A small masked image model, trained from scratch.
Model: 19M parameters, encoder arch vit, encoder norm rmsnorm, encoder activation gelu, encoder moe top_k, encoder num experts 8, encoder patch size [2, 2], encoder width 384, decoder width 192, decoder layers 3.
Training: soap at rate 0.0022, batches of 64.
Rows from block 5 of the encoder of a small masked image model, named by matrix and row number. Rows with one number within an expert belong to one neuron, the router's apart. Each number is 128 + 24 x the weight over its row's rms, rounded and kept within 0 to 255. All counts start at 0. Numbers have three digits each.
Before each expert's rows are labels from the 100 images, of 14976, where the router gives the expert most weight on average: "patch colour" is the nearest of a few named colours to the mean colour under the peak. Only what is clearly more common there than usual is listed. The data: flat shapes of many kinds, plain or patterned, on busy backdrops. In brackets: how many of the 100.
# router: router (encoder.blocks.5.mlp.router.weight, 8x384, trained with AdamW), inputs 288-383
# up: expert up (encoder.blocks.5.mlp.up, 8x384x384), inputs 288-383
# down: expert down (encoder.blocks.5.mlp.down, 8x384x384, transposed), outputs 288-383

# expert 3
patch colour: brown (55)
router.3:134095132178113143134157129132186121162136169114095135098152123135114108124128131121120129119125147131084136141187135116093183145109180150105141111108155127116090105131117105124134124154116125104076158125153104139102150121115087138106115096111153138145128157104156146123172134159154122136
up.0:085128128128128092093128128162128128128128128128128170170128093128128128128128081093128128161083128070128128128128128079128128178096128128088128128128058176175128128128128128128128157165170128128128128128172128128128128084128159128128128128128089128128128128128128128128089128164065128128
down.0:128128128128128128033175128128128128128106128128128128128128128128128128084128128128128185128128128128128088128128128128128128128128068128128128128128128128128128181128165128128206128128128128128128073128128128128083050128128128087128128128128128128128128128128128066080128128128057084083
up.1:128128128128168128128128128128128128128128128128128128165128128128087128187078128128089128128128086128128128128128128128128173128128128128088165128128128128128128128128128128128083128128128128128128128128062168128128128128128128128029085180128101128128128128128128128128185128128174128128
down.1:128128078128191128128128128128128128128128128128151092128128128177154128128128128128128128128128128128164128128074128170176128128128088079128128128128128128128128128128128128128152128088085168128079128162093050128063173076128128128128128128128128128172128128128156128128128128068128090128
up.2:128209128086128065128128052128128155091080128128128128128099128128128128128128128128089128128128155128128044172128128128128128128128105128128223128128128128128128128128128128128128128128128161128128098128128128128128128128073128128128128157175128167094088128191185128128128128172091128128
down.2:128128128128169128128128128128128128128128128128128163158087128128187128128128128128128128128128128128128174128185128128164128128128128128224075128128102128128128128128128165128128128128128128102162128097128128128128128128166128128128128128128077128128128128128128128128128128128128091128
up.3:128128128128128074128081128083128128128182128128128128128128128128128077182128128179128128128128128128128128128128128128077128128100128128095128128128128128160128128187128128149128128128081128083128128128128178128128045128128128091128128128105128220128184128128128128128128128128128128169
down.3:128128095128128128128128155167075128128128128176175128128128128128128128197093128081128128128128182128128128128128128161085128128194128128128128128128128128128071128128128128128128128128128172128128128085128128128168128128171128128128128128128128128128128128128128245074128128128128128128
up.4:128079128128097142128128128128174128128128128096128095128161128128128078092107128183128128128198153128171162048176128078149128128180089128128128128128128128128128076128128128086156072156128085128128183104128128099101128128128088128180101128128128128128128088128162113221128128128128183128
down.4:080128185128128117128210075128089128106128128128096128128187128111128175095142084180128128128128128128128079128128128128128128128128128128128128062174128165128128128128128055128171128089128128154128128070158128128128150139128096146128128128128128176128128128128092128128128128128128128128
up.5:128128128128187158156128128088128128128128128128128128128128128128128203128128160128128092181128128065128128170092128128128128128128172128154128128153197128128128128128072128128128128128128128128128128128128156163128128128128091128190128128128128128128128128063128191128128128082128153078
down.5:086128128128169128128128128128128128128128166128128128187128128128137128128199181128128188128128189193128128128128092128128098128099128128128128128128049128060128093128089128128128104128128128128128128128128128128128128128128158128128192128128128128069128128109128128128100128128128128128
up.6:128172128128128128128128128128128128128128128128128128182168144128128128128128128128080176105128128128092163128145109145128128128065128169128128213128128128128128128128128128128128128128128128128128160128128128128128128128082128083185102128128128128128128128128128147093128128128170081088
down.6:128128149128128128076128128128128128128094167128165161128095128128128081173102128152128128128078128089152128128128128128128153166128128128128128085128057066108096128158128184128128128128128128175128128128158128128128128128128150096097094128089128128175128179128085128128128128149128128128
up.7:128128128080128128087189128128100128128128128128128086128149128100169128158128128128128128128128182128128091168128128128128128128171128128128128128128096128128128163066099128128128128128128128095128091128160128128128128128128128128059128128156128128128158128169128128128128180155128128128
down.7:170128128128177128128083128216128128167128128175128093128128128128128128092128101128128128128128085128128171128128128128128176157162074128128128095084128128128094093081128128128171166128128080128128128128128128128128090128128161128161094128105128128128128128128166128180128128128172167065
up.8:128128128175128128083087169090128128128076128128128128167128180128128128082128128128128199128128128128090128169128072128128080128128128128128128171128128184168128128128128128128092128128128128179128158128193128171128128078128128128081128128184128128128128128158128128128128176128086128128
down.8:128128128162199128128082155128128128103128061128128075128128167156128095078128128128128128128088128176128067128183066156128128128128128191128128128128128128128128175074128128128128163128189128128128128128179076128128128128128128170175128128128165128187128128180086128128128082128088088128
up.9:092128128128128128128171090128128128075128170167128128128128128128128128128177128128174128163128128128128128128128128128128128128073091128128128128128076128128128128128128128176128128128128062128084128128128128128166128128128184170065058128128128084128128128086063128128128081128128169073
down.9:128128128186128128128128128128173128128090159128128128162128128128128128093128128128164128128128128128128128128128128199128128166089128128128128128128104128208089128162128024128128128070128128128128128128173128093128064128128079128128128169128128128128128128128128128128055081128128128128
up.10:152128128174178128159128160128128128128087153128128109128128169128128128086128128128153128128128128152128112128094075165128151153148128092153128106128128166128163128128128128098128164163154128087128128128128128128128128128128128128147128097128128166128128164128173128162097104158128128128
down.10:128128128147187093128128128128128150097186128160128128128128128128128128089128128128128128128169128154128152102128093128109111128128128148164128128163128170169128128188128103160156128128102128128128144128155068128099159128145096128163165128128113154128128082154108156128075128159096128128
up.11:128180128185128128086078128128128128128128128161128128067063080128128174128128128128128128128128128070086128082128128128128128128128128128128177128128128128128128128128128170128096128128078152128128167128128128128074128128077128128128128176173089061128128128128128071128128128128084159128
down.11:128128128128162128160128128128128128128128128128128200073128087128173128128128128128128094172083128207128128128128128170128128128128153128128128128128128128168128128128128128128128128128128128128128128128163128075128171128178128128175092128128192128128128128128156128128089128128128128087

# expert 4
patch colour: white (33)
router.4:095117122161089152175141155097108106128133164152128125101139123123095143130126112126121172047119106151120135104175106129103119164139131120079075128108141116138151137109139098129118110168122107140103114118150117171128165114133121141152141152080120141166114121098163116126161130143150136115
up.0:128077176128154128128169183081128088128128128128163128128128086128150174083128102099128084128128128128128074080128128128128162091128128128052128128128067088090128160195128102128128089106165128128128128128128153174128128128164164155128128128088212128152128128128128128128071128128093150077
down.0:128128194086128128128205084083128081128128128157169128128128103128128128128128175128097128178128128128128128110128128159128103089128128128128063033128128128128128128103128128128068128109128152128128128128128128128128098158100083090074128128128101128128128128204128160128128105128150168128
up.1:128128158128197184128128145128164128128128114163128179128128128113128110128145128174128128153156128101147128128128128128128095162166128128097176128157128150128128155180112186150161128128128128128128148097150128128128128155169058092128166128128128128128090128107160128146128151128128153156
down.1:113181085128128128101128128103128128128128151094128128128110097128067180128128128092128175128128128128112155128128128128128128097128107161128128128128128101141094128128128081105183128115153171128128108092093094167128164160128128150128128157149163128128099160128128213169100128172144143149
up.2:128190128184128097128128128162115128154128179128128128128141066128151128128162128094128128128108128144128169108128142128165128128128128128128154148128168128104100128128158104128184063162128128128102152031128151128128128151062106128128128116128128091109128106128128128128144104128061128128
down.2:128128188128096128128140128128128178108081128128091128128128168128049128167128158128166128174128128128149128149128128128106092150128167083151128128128128128109128144183128128128161145128128128128115128128147172095128128154156184075128128128128161089128128128128196092128128128128128128128
up.3:128128128106193128128128128164161094172128128074128109128128128128128128128128156094128128128128111128161106171128128128128128128128128128128128085092084128093128156157128128083170128128128128128128128128151128128128128080167128128128164128128196128151128158128128128128128128128128128128
down.3:177157128156165128098128128128128128128128128182128087119128128128128164090128108178128128150157128204128128128128128128108128176128168148128095081128128128128155102128146128128128114128100165128128128128128128148128128128099157128183128128128128128161128128128128107128106128157128093128
up.4:128128078128128128128128185128160128128128128128073128095128128128128128128170128128128157128128128128128128128128128128158128168174128128090128076065128128128128128128169128128128128128128096163128128128128161128128128128087128128082128128102128128128128128128128128128128128128093160075
down.4:080128128128094157158128128128128128090128159128128128182128128128094128128128158128128163128128128128128128128158128128128165128095101128154128128165050128128128128158189128128128128128128128128128061128128128095128155128128128128086128096128128128128128164095128128128128128128128128128
up.5:164171128128128128128163128086187128128128128128128128128128128128128128128164128128128128128164128168128098172177128165128128128128128158128128091128128128128158128128128128128128128128128128128128128128128128128128128128128174128155128128128128128128128128128128128183128128128087173183
down.5:166128195128128128128089128128128166128128128128128128128128128085076128128128128128128128128128128091128096128128128163196128128128128128128128128128186192128128080128128128093128128128128128128128128128128169128128089128128197128179128128128086128128128128159128128098128128163128128128
up.6:148091128128128128128152187128128160128128128128183173128128128128160164128113128128170128100128128070128128128128128128128128128128153128128128073128128097128174128128128160128128195128128161128070128128128150128167128196060128128179128128128128128128128128185128128128128128128081128128
down.6:128128128128047100155128128128140110181128152169128128128096128104128178128142128128105128146128128128095160128088128128128128068128090128163142128128128128128128128128113128128128128209128150128128128101128128128128128128082128128128165128157128110128090157128160095087128128128162128063
up.7:128128049189128128128128128128065128128128128128083128095128128176077128128128128128128128128128128241128161128128128128128128128128128074128069128128143128128106081128128128128081091128128112128128181128128128128128063128162128169128128128128128074128163128128128128128128128128128128128
down.7:128091128128128128128128128128128128128128128128128128128128128128128128128128128128128177128128128128119176128196128096128128128128128128228128211128128128128128128128128128128128128128128128128128128128128128128076128128128178128104128128128128128128128128128128128128165155128128153128
up.8:128128128128083128128128128128128128128128128128180128128128128128172128128092128164128078128128128128155128128182128072128128167128184128061128192128128162128075082176128128128128128128128128069128128128128081100128071128128128160090128128128128128128128128128128128128128128128128128128
down.8:128128128165180128093128077068128075128128128128128128128128128128128076182087128078128128081128128128128128128128128128128128128128128128128088128128128128128128128128128128198128128128128128128085167128128128128189128128128128128128128128128101128128128128128128128128128128088128128128
up.9:074128128128128128128128094128169128128083128169170128128128128128059128128128128128128169128128128128128128128128095174128128167128179128128128128190128128128128089170128188128160128128128128095128128128128128128165128128128161165128128128128128128128061128089128128128128128128128128128
down.9:170166128098098128128128128128128160128077128128128128128128161128183128128167128128128128128128128128128128128128092162167160128128128128128128128163128128128165128072128128071128128128086169128074128128128128128128128093128128071128128128098128128128090096128128128128128128079063128128
up.10:161051128128128128174128128173128128128128128128128128128128128128128128128214112128128128099128128128128128128128090128128128162128128177153128128128128082128128128105128128128128094128128042128128128128089128128170071128128128128128080128093175128128089076128128128128128128128186128128
down.10:128128106128128128092128128128128128128128156155128128128104184083128128178156128128128128128118108128128128128128128128069128128128128128128063102166128128128128128128097128072128128128087128128128128128091128128128128128128128128128095128128128128128128153128128128128091128105128162165
up.11:128128128174119128101128128075128128080161128128128128128128128185167128128175128128128157128128096128163185128117166128089128128128169128128128128178128128153128163128128092128128128128128128128128128128128128128128147193091128128128104098108128057128128128128128128179102128128145106128
down.11:128128163128128128170167128128128128128128172128128128128079128128097128128109128074128045173128128128128128093128128128128128128128128158128128064128128128128128128128128128128128128128128147149128128128128181128128174066128128157128128128128177128096128128128128128128128093128196205128

# expert 0
patch colour: grey (62)
router.0:099107123175108123105167155102139107148100145145124115093142096140151125113106134146128149064109097149070099089154154110107184140118142109103156137073139141097119158119145123123151091154097096114083119099144115169111124129101125126134129118120140179161140179140152105110153119125126162110
up.7:128128204128084128094128128100128066128128128165082166072154128128128083128128128100128128167128128095128128128128128128128128128128104128128128128111128205128102128158128128128128128128128128128128109128128128128159128160128128128128128128178128128158128128128170128104097128128106128128
down.7:158128128128163128128128128128104128128055152147128128162128128185090128198128171165128074128128151065128103172128128128128157128128128096128128160101128159171105102128128128128166128128128128178160100055146128174128162104128128128082128128099128128128128161097169154128095128150128128128
up.8:103128128128128128128128128128158154128166128096091167128128128154128128128174074172098128100128075092128160128128128128161128104158128128128160128166128128094166128098128128128128128128128128128128128128091128128128128097167088128128128128176128128128128128128128128128128128089128128157
down.8:154128176128128128128179109060128128128128128065186154128128128128128128128128128082069128062097128128128128128089128128128128128128087128164097051128128095128128100128128152128128097128128169128128128128128066151128128128085128128128128128128128128128128128128156085128128128078128128128
up.9:089074128102058128160128128128128085128144128128128174128128128180128128128168187128128128128128078128157128128076128128092128177128128128097169128128128128128128128101076128077093128128158151128128155128128128176128128128128128128128128178128128128150128173128128048128128166128149128128
down.9:154168128128163128128128128128128128170128128184128128184128128128078128128128183128128128128128153128099058128128128128128128128128157128128128128128174128180128128128128128128128128128128128128128128128167128128087128128128128112128141128128128177159128062128170128128128088128088128153
up.10:128128086128128128128128173077128128128128128128128128128084128128172128187172128128079128128128094128128090128128128162128097128128128128128128128128128128128128076128181128128128128128128128128128128128081128128128128167128076128080128128128128128128128167128185128087128128128128128128
down.10:128128164128128128128128128159128128088128159128200128090128128128128128173050095128128128128128085082128128128190128186128128128095128128128174128128128128128128154093128128087128128128128128171128128128169128179128128128128093102080128128128128128097128128128128128128070128128128171128
up.11:128112168059061100128175128128158128128128128165096246128149106128128106128109128160128189093128128128128128128085160128080128197179128128128128086128128128128128128128128100128128128128095128128128128200150142113128128128128128128128152128128087128128128128128128097128154128106074128128
down.11:128128128128165128128128128128128128128128128088128110055128084128128128128128163128128188147140097181128128128128128128152128128081128128038128075154128128128137128177128160128128168081128128115128128085128103128128159128181094095128128166128128163128128128128054044128128128164160128128
up.12:128128183193128128128082128128128194128128128128128128128128128128128128054128093175128067128128128158128128128128128128192128128128128128128085128128128128128128128181128128159128128128128085150090048128128151128128128128128128128128128128128128128160128128128128128128128086128067128164
down.12:160128128128128128128128128170128128128128088128128128193128128128128128106128128065128041128082191073128128128162083128128128128128128128168207128168128128128128128128162128128201128128128128128128128128128128095128128128128128128128128128128128128128128092128128186128128082128100128128
up.13:128161128179128128128128195128128128128128128128076128128169128074128128075128128128128128128128172128128128128128128128097128128066128128128128128128128128128128128128128128128128128128128128128128179128180128128128128128128128128128128128128084128128211128128198093128128179128128128128
down.13:128128081128128070166128128128128085128128128128170169083128082128128128128128128128128074128128128081128128162128167128183128092128179128128202128128190128169128151128128128128128128128163086128128128128098128128128128128128079128128128128128128128077089128128128128080128128128079128128
up.14:128128128128099128128128128128128128128167128128128128128128128128128157128128097128128178128211128128128061156152128128102095128075153128165190128128128157128128128191128128213128128128128128128086128128128128128128128128180162128171128093128128128128172150128111128128160140078067128128
down.14:078128128128128128099128128128082088128128128128128128128128168162128128128128128128128074128082128128085128067128128128128128167128173128128094128128128128128161128128128159061128128128095128128128128092167128128128080158128128128155114128128162128128128104058128118128128128128128128082
up.15:128128090128190128178188128128128128128128128074128096128164128128078128202128128128128128128170128128163166128094168128128128173128128128128161128128128128128128128128168128128128128128097128174128128128128128128128128128128128167128078071128128128128128128128087128128128128128128128195
down.15:128128128086199128128128083128128128128128128128128128091128090128128128128128158128128128128128128050152128128082128197128128096128128163128128067093128128128167128128128128195128092128128128128092128097128128128128128128128095128128128128186128128161168128128128128092128056084128128128
up.16:128128128094128128128128128128128166128128128128128128128128154094174128128128128128128167088128128040128087128128090072128128080128128128128197128128128128128128128128128128128128128128128128171128184128070128128080128128128128128128128128128128054128089128128162128128128128128128128128
down.16:128128098128128128128128128128176167128128128128095128087091128128128128043095128128128128128128128128183128128177180128159128128098096174128128128128128128128095128128128128128128128128128128128128128128162128128128128128128128128080128101128128128066128092128128128171092128128071128128
up.17:128128075128084101128099128128128128148128128097170128128128186083128093128128128128092128128128128100128128128128128128128128156149128128153067128128128128128128093097150168128128105128128128088094128128128059128128128128035096128128128128128128128128128195128078128128128128171128128128
down.17:128185164128128128128163128128128128089128128187089128076128144128128128128128128182128128144128170128108128128128158128128099128128180128128153128128128128128128150128128112128128128128061128128128128093156174128128128128076157128128128147128164128128196128128128128128128128128093186128
up.18:128165128128128128128128128128128128128088177091128128128063095128128183128128128128128128128167128175092128128128128128174128128128188172128128128128128128128128128128128128128128128128167128128128128128128093128128182101128128128128128128089128128128128168128128159128128128128097166091
down.18:128128153128128128128128128128088128128128128163106128128162181128128128169128078099170128128128128128091128106164128170128086090177128169128128128128128128128128128128085128128095128128089156128128128128128128128128171154128128095086096128128100128128128128128099128128128128128128128128

# expert 6
patch colour: blue (35)
router.6:120098117138059144161128171110140115179152142137109121125138139114116152124104128158124132055131090173116126113158118127094156134122165144143107133075131121133113114119127099087153149168148126112075114153136099163104126145133109153127129142112113150190104170122122117101139106124146127123
up.7:159128128158198128166128128128128128155128087159169128128168128103093151163128128128128128091128128128128128171128128154076128128128105128128128093128168128173128128128188128160128168154128128128128099128128128170101088153109128128177180090076165128161128128173128128164128128128128128153
down.7:128128159128128128099128128128128128128128128186128128128128203128128128128105075111163128128128128128095160128156128128101170159128128153093089128139094094128105167128128128071128171128128128128155128107168128104128128050128128128128177106128128063128128152103150060128166128112128128152
up.8:128128128128128164164128128099096128128128128128128128128128128128128128128128176078128128128128128128128128128077128128128128193128128128128128128100157128128128128128128128128128128103128128092100128150128166198089177128128155105128165128161128128128162128128128128128156128164128128128
down.8:128128128128128128128167128128128097128128128128128128128152128128128128128106128155128128149145128128128155128128097168128128170081128128093128088155094080128128128128085128097128128128096128128128128128128128128128128128128045128049105128153106128128165128113155128101128128159128128128
up.9:059096128128128128163099128128128128128128154165103128128128128128091128128128128128128128128164128128128101101128128159128101160128128091144230128093128128098128128128128128178153128128084128128113128128093128128187128173128080128128159152159128128128128173128128077128128174157128128128
down.9:083128155128091169159186128128128128128191128088087150128128158160109082084128128090096128168080128128091128175128128128128128128128077145128128161160128128128128128192128128128128128177128128128128168128128128128128128128128092128128128128146128128152128128128128055128128128171128128128
up.10:128086163181155128128128163172180128182128161128112128110128128128128128128128128128128128128128111128128161087128128128128128128128128128128192128128128128139128128143095128128128128103128128128158128128128128128128128128128181128186128167128139128128068128083083149055128128077128128128
down.10:161128128128128115096155146128128103128086128140128128128128128128061163120154089115085128128128086128152128128128128128110128092147128158128128065128128117128128181128128128128159075128157128128128157160148164128128173097166128111128128160144128128093128137146128203128149128144163128128
up.11:128128128128128128128128128078172128128128128164128097128128128118070128128128128160128128073128128096096088128105128139107128128053093128128128128128091148128128128128128128128128128128128104128128128128139128128128128128128128128100128057098128128128128170157128128128128128151128128128
down.11:128128128128128164128162128128128128162128128128128159181128055128128150128128128164128096150111128128111152128128143099128148128128078128128063128162128128128128128128128128115107128128128128128128128128128128128095128128095104128128155128095072128187128128128167059128128128128128128146
up.12:128128128148128128128128128128128063128128128128155128128128128128094128128128160128128101128128128176128128128159128128128128128101168088128128101128128128128128128128098128223128128128128128128074128198128128128128046203082200128128128128128110128128150128099128082186128128128186183128
down.12:156128103102128128166128128128128099168128128128128128154128128128128128099128128164128099128128105128128094128128128128128128162157160128128128152128128128128099149082128153083094103128128128187128128128128128128060128128103128097128128128128128156128066088128083128128128128128093128128
up.13:181128128128128184128176128128128128128128128128128128128164128128128053128128128128128128128128128128128128128157128161176128128148128128128128078128128128128128128128072128128128128128128128128128128128128128128128128128128128083128128128128128040170128128128169128157128128128128096146
down.13:128168128091158128128128128128128128128128128106128128128087128128128128128128128128128192128128144078128128128094044128128128140128171128042128068128160128077128128081128128128128128128089128128128128128128128128128128128189171128128115181128128164128128083128053128128128148128128128128
up.14:128128128147128108128128144083160128128053128089128148111128128128128097170163077128128128086068128078128128128128128128159164087160128128128128128098128128128093183128128128088150128102165128128167096128157128128128128128094128128128150106128128128128128128128195128094128128128128128128
down.14:128128128128096128175106128128128101111128128128150128128128090109128114229150170147165093144110110128112128094099128143084101118128128128141128169128146128128169109128128128128107170128105108156128100070106091191128149096098142148128113128128112163128092164128175088128091128128101185128
up.15:128128128128128128128128128128128128128128128211128178096128128128080128128128128128128128128128128067128128128128128128128128128128128079128128128128128128128128128128203128128128183128128128128128128128180128128128128128128128179128128128168075128199128128170128128128128105128128128128
down.15:128128128128128128128128098128128128128128128128128128128128217128128068128128199128128092128128128128069128128128128128128128128128094084177083128128083128128128128128128128165084128171128128128128128128192128128128128128128128089128095128128128128128128081094128128128128093128128090128
up.16:128128128128167128104128211128128128128128075128128128128128093128128128128128128128128128128128128128128128128062128109128128128128128128180128128128128128067128128128128128182128128128128128184128128128173090202158128128128128100128128128128128128190178169128064128128128128128128128128
down.16:128183128095128128128128128128128092128200128128128128128128128165128128079128128128128128128128212128128128128128128200128128128128077167128128128128128128128128128128128128128128128128083079128128128173128128128128128128128128128128128128172128128128128128087128128128128128128128128128
up.17:128128037128128128128128128128128128128128128128128128128128128184128128128098092173128128128128087183169128162088128128128128128184089128095128100128128090128128128128128101128083128128104076128165128128128163128091128128128128194128181099128128084128186128128128128185128151128189128128
down.17:128063128128128128185128128128128078128128128128128128128199128128128076128128128128181128128128195128128128166128128162128128167128176128128128128128128128092128128128128128167128128128128128128128128128128128128067128128128128128128094128091128128128128128128182033128128128128077159128
up.18:111128136157128128128092128056128128106128154115165110093176077128128128128128128166190128108128128128145110070128128103160150158128180128159128195128128128128128128102092145128096153128128128128128110075128104095128100128073091128128157128154128128128128091106163128128128138093078128105
down.18:128186109128072128153128128128168080086128149128128178128100128101128128128128128102128128128128128128091105128128137173128128099128128141128114144128128128057150074128156128128173128128128128128128128093096128128128097175128148169151128128128128093143128171128160058128128083084150153168

# expert 7
patch colour: black (57)
router.7:109137118175142158100118105109158118139145131155124132128114128123123126142109126160129105061158121136091111122155119114083164157090174115112131119063115134113114139122140081119162081139139092122102103130145099133093147115128106147159148121096108115149156152102145134138132092135123144105
up.0:128128128166128128128128128155128087128128128128128128128162128128128128128128128094128128128082128105128128128128088128098065128067128128128128128160128128128128128128128128172074156128128128168128128150128100083039128157171128154128128128128128128128128128128128128086128128154128128189
down.0:128173084069164128128128128167163102159128128128100128128128128128128128128128128128128128106128086166128128128128087128089128128128128128128217128095128079128128128128128128128128128149128128128128128172172128128128128128128170084128178128128128128128154128128157128128128186128128128128
up.1:128128128074170128128128128128128128128128128176128128128128128128159089128128099097090128128128152128128101128104128128159128128155128128128172128091128103078128128128128128128128159128177146165094098128128085128128190128168128128128162128128128128128128128128128128128128128054128075164
down.1:079197128073128128128163128128128100128128092156102128128083087162128174128194128091095128128128128128128128128128074128128161128128128128179128128177128128109128105128153090128128128128128128128163128128128128174186103128128179080128128128128128093128128128128128128156128128128095128128
up.2:146099128128128170147128128128128128128200163096128128128158087107128128128167101128152128128128128128128128128128128128128128128078128128128128128128128128088128128128128128128096128072105128128081128094128166128199086128128128128128128128128128128128128128128128158078089128093128128100
down.2:104098128177189176128087128128128128128128128128128128128159128155128128185128175128128128128128128128128105128128128128154128128100190097128128128128128168128102108107128128128092176155153162128093165174128128128128128091128128128128172128128128128128128128128084090128158162128069128128
up.3:128128084128128128128128128128128128128128128085128128128111159128128128128128094128128128128165155144169156169128128091128128128157128128128196098128128128128128174128152128165128078128128154128128128075128128128128128128079128128128160180082104059128094128128128093163128128202173128128
down.3:128166104128128104074102151128128098181090128128128128128155060128128128128128090192128128128128128128067128086128149164170128102128128128155128150128128128128209128155158128128128128128165128064128166128128128165128164128180128145085105103128128128128128128128147170128128099164100128128
up.4:082128128072128128128094069128128128089128128128128158073128128128128128128128128128128180091080128128128184128128128128173128128128128128128128128128128128128128169128193128128128128128128128128128128158128128091128128176101128128128163128128098128128128128088128128084128128128128176128
down.4:128128128080128090128194128128128128128128128179128128128128128128055128128128128128155194128128128128128086158128128089128161178128128087128128128128128080128128163080128128128128128128128189166128128128128128128128171093128128128128128128128160128128128128128128069128128128128090128128
up.5:128128076128192128128176128095180111128128128128128128167128128128169128128128158128128158128128128128128128128128128128186128147128128128128103087128128128128128128170128128128128128156128154128152128095170128128169128154102100157128153094128128128128128169089128128128128128090128128128
down.5:079128128128050128128128128128128156128154128128156128186089128094128128128128089128128156128177082128128153086164166128128153128128128161166128128128128128128153128128128154168128162157128128128156128150105079155128174128128128082065128128128102128128128128093128168128128128128149161128
up.6:128087128128128086164128128128128128128128168082128128128128070128128128167128128128128138096128128128169128128128168128128128128128128080128128128128216128128128128128128128128128128128152128128085128128100128128128172206128128128128128128183235128167175128128128162128083128128128128128
down.6:128128148128213128176128076128128128128128128128128083128128128128128128021128128128096236175128128128128075159128128128128128128128085128087128128128128176128128152128128128195170128157128128199128101073128128128128128128128074128128177128077086128128128128128128128103128164128128128078
up.7:128128159150128128128096093128128163128128172161128128128143166143128128084076097128083128150150089169070128096113128128128128128128128128128128128128054128128128128133128128148128099128103128128093194128128128088128128105128089153128151096128128128128128128128128099123128128102171128162
down.7:099128155159128128187128087167128128128123128128151163099128128107118128148156159128128128128152128083105128160128128091128144128107128164158128160161184128128162155128097097153073165160161149128128128128128128108128128128182128099128128168154165159166128128095105114105154128161094150088
up.8:128170128128143128082128128128128096128053128128145128128128128169128094104128090128128191159128128151128067128128128145128128128170128128094128128158128128128170128128128128128128128128128128194128128152103092089128128128128090128128109082128158128128128128128128128128174128128128128128
down.8:128090128157128128128128128085128152128156128128128128128082099128128128213128128128128128152128128128147128099128128128128128128128128111089128128101128128128086128128128155128171103091157102128161128128165128128128076128070192128089101153128087128093128181171128213156128128128164163128
up.9:128047067128128128101128128128128100128128083181183109128128128128128128128163128021128128128164111128128068128128128074128128128057128128128128128128128128128128128128128128152178128179128128152128161128128128128128128128155128128128086195078128031128128170128128128152128128128128178098
down.9:128128128128128157163153160128128139128128128128128128179128128128182096128099128128161090128128128128174159128128128128128109128128128144128014128187128128128061153159128128128128128128069128062128149128128174128128128128083157128128128101128128218128128128180091128128158128128128128128
up.10:128128128128128128166128128128069128128128128128128166128128073101128128047128095128128128128128128128173128087128128128128128076128128174128128128128128128177128128128128090196128128128128128194128181128082128062128128128128128128084187128128128128128128128128128128128128128079128128128
down.10:171128092128128163174166128066128128128128113128178128098128167128090128175128128085099128097128097074128128157086088128178074128128128128128128067128128078128128166128128128128128128128128128128128078096162128087128128128128096128177128128101128082128128128128128073162161128128128128128
up.11:128167078158128128128128128091128128128222161128128128162095128165128178163128128028128128091196153128128128128083128128087128082128128128128128128128128089128128128128087167128100128128160093128128128128128128128128128128185128128128128128128128128083166185128169128128128171128128128094
down.11:088128153128128128128185128128128128128052128128164161128128128128128128146128128091096128128128089128128088128105168128128128128128128128128128128128128128128128085100189128128165163190157128128128128128091128128128128128087128087128128128128128128086078179128161128128128096187099128128